Rows from block 10 of the image encoder of a small image captioner, named by matrix and row number. Rows with one number belong to one channel. Each number is 128 + 24 x the weight over its row's rms, rounded and kept within 0 to 255. All counts start at 0. Numbers have three digits each.
Before each channel's rows are labels from the 100 images, of 14976, where the channel reaches its highest value: "top examples" is what is common among them. Only what is clearly more common there than usual is listed. The data: rendered scenes of toy objects such as cars, trees, mugs and chairs.
# r30: branch 2 reduce pointwise conv (encoder.blocks.10.r3.0.weight, 48x192x1x1), inputs 0-95
# b30: branch 2 3x3 conv (encoder.blocks.10.b3.0.weight, 72x48x3x3, transposed, each kernel summed), outputs 0-71

top examples: trophy
r30.10:093115145124128135127143083101123128102103151097125152120097118114144120115136115105171134139148129135149156142123125117102155132115133138134150094123124164102186102133103125146105105181153165158117157186096182154112126096124088118129106104155110123178119061157210128116148065152143096151
b30.10:154109096118114091115112132169145111133105161111102115124132143150103135187098139165151178167119122138156080128133149159137093160114129141110114121144107095128150106170129147137100143125131167117071103136134134151144

top examples: hammer; largest object: hammer
r30.8:178112122179177119162162112191170172196140109154130112129183158117134123135108184160142149149107127121181125168154164152166150161176108125114135114101122143088120114124148142099134120114185129157165125136133135091095116111106130113151157137096123106120142165149118126120139100135096128132
b30.8:132123096109098106109121159119111126140162127100114118133177074089112117107134117121131117140161163111138192083128144126123124141114160119116107146112120141090123115096132116126211118117098118126151112124080109124118

top examples: hammer; largest object: hammer
r30.9:121115073142157108141081117159131134162116092166093106127122154075084088101099137167095156128104117081131072133109144143135068144164101101090085155124125149102168132145170143134111160132118137153099172139095156134127090110098116168131105110138111131140136119145138139083147117150135125081
b30.9:091094090119105104117120110107098123102164158102132122107168073095141131084155130106100126128116139122109160133128129116130128166119136102150104089119074142120100098122131116113156141101116113138168101101089102097122

top examples: car; sofa; airplane; largest object: car
r30.24:184106121140155112157128102157155146134117103181112102127124157127111113130129190139097090126104136107175099163096157099168107141158105111121163114152116177107177129096128162140152117142116126112081153103138172115113128156117130153163137115108094110143190135188134129101130085136110141083
b30.24:133123129121093105117132154135141132178154125146128146134152129091092123144136131122160118135143162122136139080105137102149131134118157120148090156103091110112135119086137122101206127105108114145122117116043134115122

top examples: boat; umbrella
r30.21:132123231107105126114183093122111117106089157105165133134092124091134114116106133103167138106172152109118155125121119141103161110105086143138141130102084120113136127139119077171090163117120133119148100100121129109138106116072123140154136098134106141134128139159091159137119084115098079139
b30.21:121096103130068109124112157156120135151094130096086118138149149147099145174089110162124176148129141116131124091081159122155123124096088116074128115107132105117137110145150125125139147144123141137109132091117084141121

top examples: bottle; flower; largest object: bottle
r30.37:121101182119100153089209051121100082095149170089120140121103104130181154102157110103174146124210166101105200103116101123112216096121130127118118146143158105102079135075119145118128129119106153108141137139148123108113126083136130144129100123137112126119125157116113159131126118147143069143
b30.37:141087097151084121105091137154137106114099136075087134116136138153097153158084105181117146141134114123130115106084158165148113137092094127098103138122130109115145098138150151133152145119134160108106119141137088151125

top examples: count: one; airplane
r30.28:145118116169181105159131115171169211119114111186110119124131166126123117115130188100119092111135141128174147162121151108173117155178106124118109112146115118100111133144138137123118136173144136131139115142107133089081124131099089103131105117154084117138126120134157171119127108099115140131
b30.28:102124110114130123126092158126120153143136134098131156096179101068101113099120109113124111115150176117157161123131158140126123160114166109134114111135124176115132122092145139121197113097117120139149104101089104126105

top examples: flower; bottle; largest object: bottle
r30.35:101123163090083159098161118118088082148145152102139144102130112154174165151136101145091108103168124141104168085138075119129200097105147145145145127110062127126110152107121119116107150110116101069141069118167112101139104128086124104125113137108109128093154108100094134129110170094088167140
b30.35:166076111114093121116098130112125088149084123094087133149119130130076144167098105154133157116138111128146107124093143157141135123107091125102103152119121092120139083161137147160143137091132135110103111127127083132104

top examples: count: one
r30.13:111106129147129102142080131123145137124123094129121095159100129092093104097102134167131143180088109084152084156112145137135072148135092113085116142170156156114161143133111129133143158150139149106143114159116172170148149142129161115144163124136170137186096146179143125141190116143125127139
b30.13:141134111116106127164133110093089151138163182141155122118142083080140123124166146124111125112139115101124169168142133125146125159134149121139132144144078098158131085119147136107121133075115103132158113115090094090129

top examples: umbrella; flower
r30.16:123149145096123168110152141109134109095130164110195161137145121129157133147144140164129115119191118136141182127139109125117176117090139154140093135126125144139132102131114107138162148120112133129124093121068130133110151154117110109142094113115118132130093165156128111176144157124113113149
b30.16:159117109133080112125106160141129117139109134079070132123134143152101156171107118159123120130144096149126111124063143153140085127089099114073116134139140097114131098137138147119129146118135158114084094132135105145129

top examples: count: three; hammer
r30.30:127076122159129108125134118131135115164106073129108103126118103076092134093081129109139160144109131081147087129105140156123069151130077095078136138165114151109153116144188138113126119137126097098103140164128150119108134164113099145178099122149102075108121131136161167136127085114134123152
b30.30:112100112129113089128121111124117145112166166140120135123172097085155111130160158114133150122137143122105139131135091088145126158115154130146101103145047120151104113129129130078123140122114097139149116101094097079142

top examples: count: three; candle
r30.39:088118104088099140086142110096085094076130125078134129118106077140139129127136089103185138105155144118090141098110102114101127089093131114127186118129121141110122115115115123151115133149107123066143128159099130136118159115140134123151107105165154136122104107127137125152136134133122115150
b30.39:175090107142119114097090118112144108123089155109112134159115133141091113151128149140111188109136127130130094151114110156119156168116123130092121170146103097154151097144118148135114136107104144126077147183145100121132

top examples: umbrella; bottle
r30.0:105151139144126155122139181130141155101164156140145146103144135167147162138151127143110106109129130156130127123142135077139160140125138160127130115114085123166110096085092097119135110116103115113098105121149096135107099129160099081095106117114176129102109122117120101138102199123128149134
b30.0:135098158122134132105102154093082114161136103127118129159162115091111102117129115085133106101162140111115151128115107096139149089121148137135109135119129132086082113081129086130140108095109134112116076111089089111110

top examples: hammer; largest object: hammer; boat
r30.11:165114117151181106185114090171183178164106137155155123136180125099123096095113158156123112153122110139179132167114163146183121165162134142106119148116100124064128157175181141093098135132145147158109147133108136063124152097106158130131152101151094126145114125103170157141130092123111101143
b30.11:132120112096092114139101128112088133134150158109152115096166073074125114112134117130107113102152150122134159137157154130127109144139152105142120130112092157123119101107125137136185117099126102142167091085081108104106

top examples: count: one
r30.29:150124142163160108174111108152178163116127107154143123138111157107120103130115174128118097151111109104178109170130160133149099152165101132117138144112094147157147149159144124126122130171168140166133116136160143128126127118128139128139166134127137137135130121146147156143170119165122096167
b30.29:156118093126113112144137189107135142175156123112085134169148117106112113162131113113146158121150179115141179085119135141124098115122147123117103184114146148101140142105143140121162095114108115124148120173124118127102

top examples: count: three; boat
r30.12:122119123137125097132096136128109102145121084114118123138145107099106076111079100101153173153090078130128089109112097120102085114124111124112122125112138150141129108103129103107146092095088109077141145101113157132130123116092127146118130137108121118152133083136102107109115088135102121117
b30.12:136113135144099136151121109118092128121134158145122122104164072094142133114167147114106167109146097138131133157142117092134112161136173092147139085126064132159099119116101097084102142122141134145156153145111139093125

top examples: flower; bottle; largest object: bottle
r30.45:115114185104106154091224106117075096128140164137195192110153091134170126104135095112138134112156127133120212120116117126106191122088130135139130120127122138148158122092136128166106143145114110097110077117160163122115159141093095147138107117105140128098125119125111144142133103112113127132
b30.45:162091108123093122122111140135128107145084156087087129125141139151102151165079104153150156153137135119154121123091167144169107134093091145112107139120117116122145089150160162144132161111143164123104101116122108147099

top examples: bottle; flower; largest object: bottle
r30.33:123124178115138167154171117125139143107172141128176179143174144135184131122141147157119091130161132159159187137162144122149172126132167164141129159128165150094122156143144155110153121132148180142158164167134133106112152137089146140123170147164106132154130121130151121138114126145134132133
b30.33:167142111142086115116121177162148110143135121079057147121144125143122147171123114153144160144129145155139114112095152127132085140089101104095106152143123141125122150145136122130136138162145154087092103132120121171145

top examples: hammer; largest object: hammer
r30.34:198123112175180142166132100200151185202117130155141135111171158126116112124135188176102160135104143148144122127136166137177135187194118145124131090150121130118120114125129131114111084118081134133108144158110123099113128117132106148147147142146091118122145120141147138132116125124149117118
b30.34:138103081119114104100131170128107114138161143092099132139159083094109107140115107116124143140168180119156167079133134119116109142131129119114116160106109137100122117098118128116205136113098128127136112139087107128108

top examples: flower; bottle; largest object: bottle
r30.32:103147089067082133085115145084084084110144144103129146122147087150140168129159085125101085080131132147081158092154095086105143074067177138115132103155149162085143082115119110125109134136091170123139127153128130144132138121101103108130105138140109105130109135163165102131175144133117134112
b30.32:155120115142102115098095131147145098106103147079092159136111146131093132167105131154134171111153111149133081125094133154129106150125104128085123166139103116134135107173118153141147128119117146111067120167145109163129

top examples: count: three
r30.1:101153121099102122107138132096093096130091161071117124107144104115125158144142089125206142099140176153101129082146079133071123125083140153156168108133087171110142098112095088138133105143092136139121120145112141147100155119115094131147107131147097109153121154155162109127160147155106123152
b30.1:165084140125130091102113129131123114158099133111134146158103167113100093170130170109146165124132119133122097119108111147129159177135126127100110167130108113149127088150105128149139099082099142123076108150153095110128

top examples: car; airplane; largest object: car
r30.18:114111132152136113144118120143147145133113097142127135120115152111105103116113152122133100116105141124157091137095140116162110142158099092104112088129137107097099125091061107118153100070111131131105124150143123134088124149094107102126115113139126128088105119127111105095099081109082139121
b30.18:139121112122072101124126112087070118152150136116140139128172105079121122119167140125103121121146166112118160166137149119128123119133174107133116150139088128138133085099165134125174102097124120141148098112089117095131

top examples: count: three; boat; candle
r30.4:186125147145170121159124102159165172154120116156140111117162139128105113146116175149125114132122088117182121148126167140187135157153118121104120126144092141104095136148104122080124138091175170177128132152088137090116126100053141118132141116134092098143102130100189146141162093122092123172
b30.4:104118107105098107125102131118095122129140147109144124097162066077116124108139120129104109100148150117135167136124141143134117147119164113126106123123087157119115109114133131138204118102088114153148086094081124108110

top examples: hammer; largest object: hammer
r30.31:161133102175161083151085112155156159166116107128137109150090133088104087121103154134128190156079125098139088162120120170150075172165114122091131118141154107120104156098100117123170128118088115103187132168149116134130180121135131145144151156152173141138132119089171118143093141103129124088
b30.31:124102105103087130141131122105082125125163175119128116131178092070136124119167108111091134114144151130125140126134137124114116145140135090119125135132100129108130103109130125110177149087136111139178095115070096097115

top examples: flower; bottle; largest object: bottle
r30.38:103117186081085155098165156081083083124161145103146192126183103139176132145164094077103121132162133110098162107118069092110179088086130121132099132095103105110142117111104132106107132101137118098134147110125116101128116154118106133125097110091126103088125158136105117138108124127106142124
b30.38:159113115140098112116104131138136125151087141082089148129151126156092150179083120161146171133119138124160116129099143151147109150088097142085103145140106099140137099155154171156129125110120138115087104120134100142111

top examples: flower; bottle; largest object: flower
r30.14:102116115093095139094157148092097080099139141077135157130113086174156149140152093127138125097171135169068153099157097130084171090089150146152157131138103092145103114124134101133152141107137122103150108153108102146130182157147132116102076146096146129126156130117134119143129172134091165144
b30.14:165098122141097126116089137129144095125091140087104149156113141137098122170109117156140159104157096142122084128073123153140133135108106120095114170149122101127132097152117143147145135104121123104071114160156095150130

top examples: flower; bottle; largest object: bottle; largest object: flower
r30.42:106143150083124144092160128103084091060130170097131156115113094158160136146134084101119116101143146170137173096134080107106176091106166138131146116098150140158136091120149105102140108098100095126122123094110140098128113123133108150103106094112119094127111102120086121119158102125107118163
b30.42:160154117144106127105082123145143124113104153099078155124146134143103152188091116180139134163128118136146104123090172152148072153105115140101124129152112111128135120168157163143131147126156152123098112124125120149129

top examples: count: two
r30.26:128091081140126132137119143132123123116120109120105115116077135108123136113107132103122104111125099105130131131095115098127125126102115104113135117091131147121151145123108100135121131139107103116138112108098098146085106111084115087113134076119114153100114095088129104102093115137092124103
b30.26:182120124122083106124136101132117102181124099141123137177150138116114108153171137149108127128125161105146166167148136119144130118131156126130128177141116114144147089100172106162099092095111136146107118171108112107135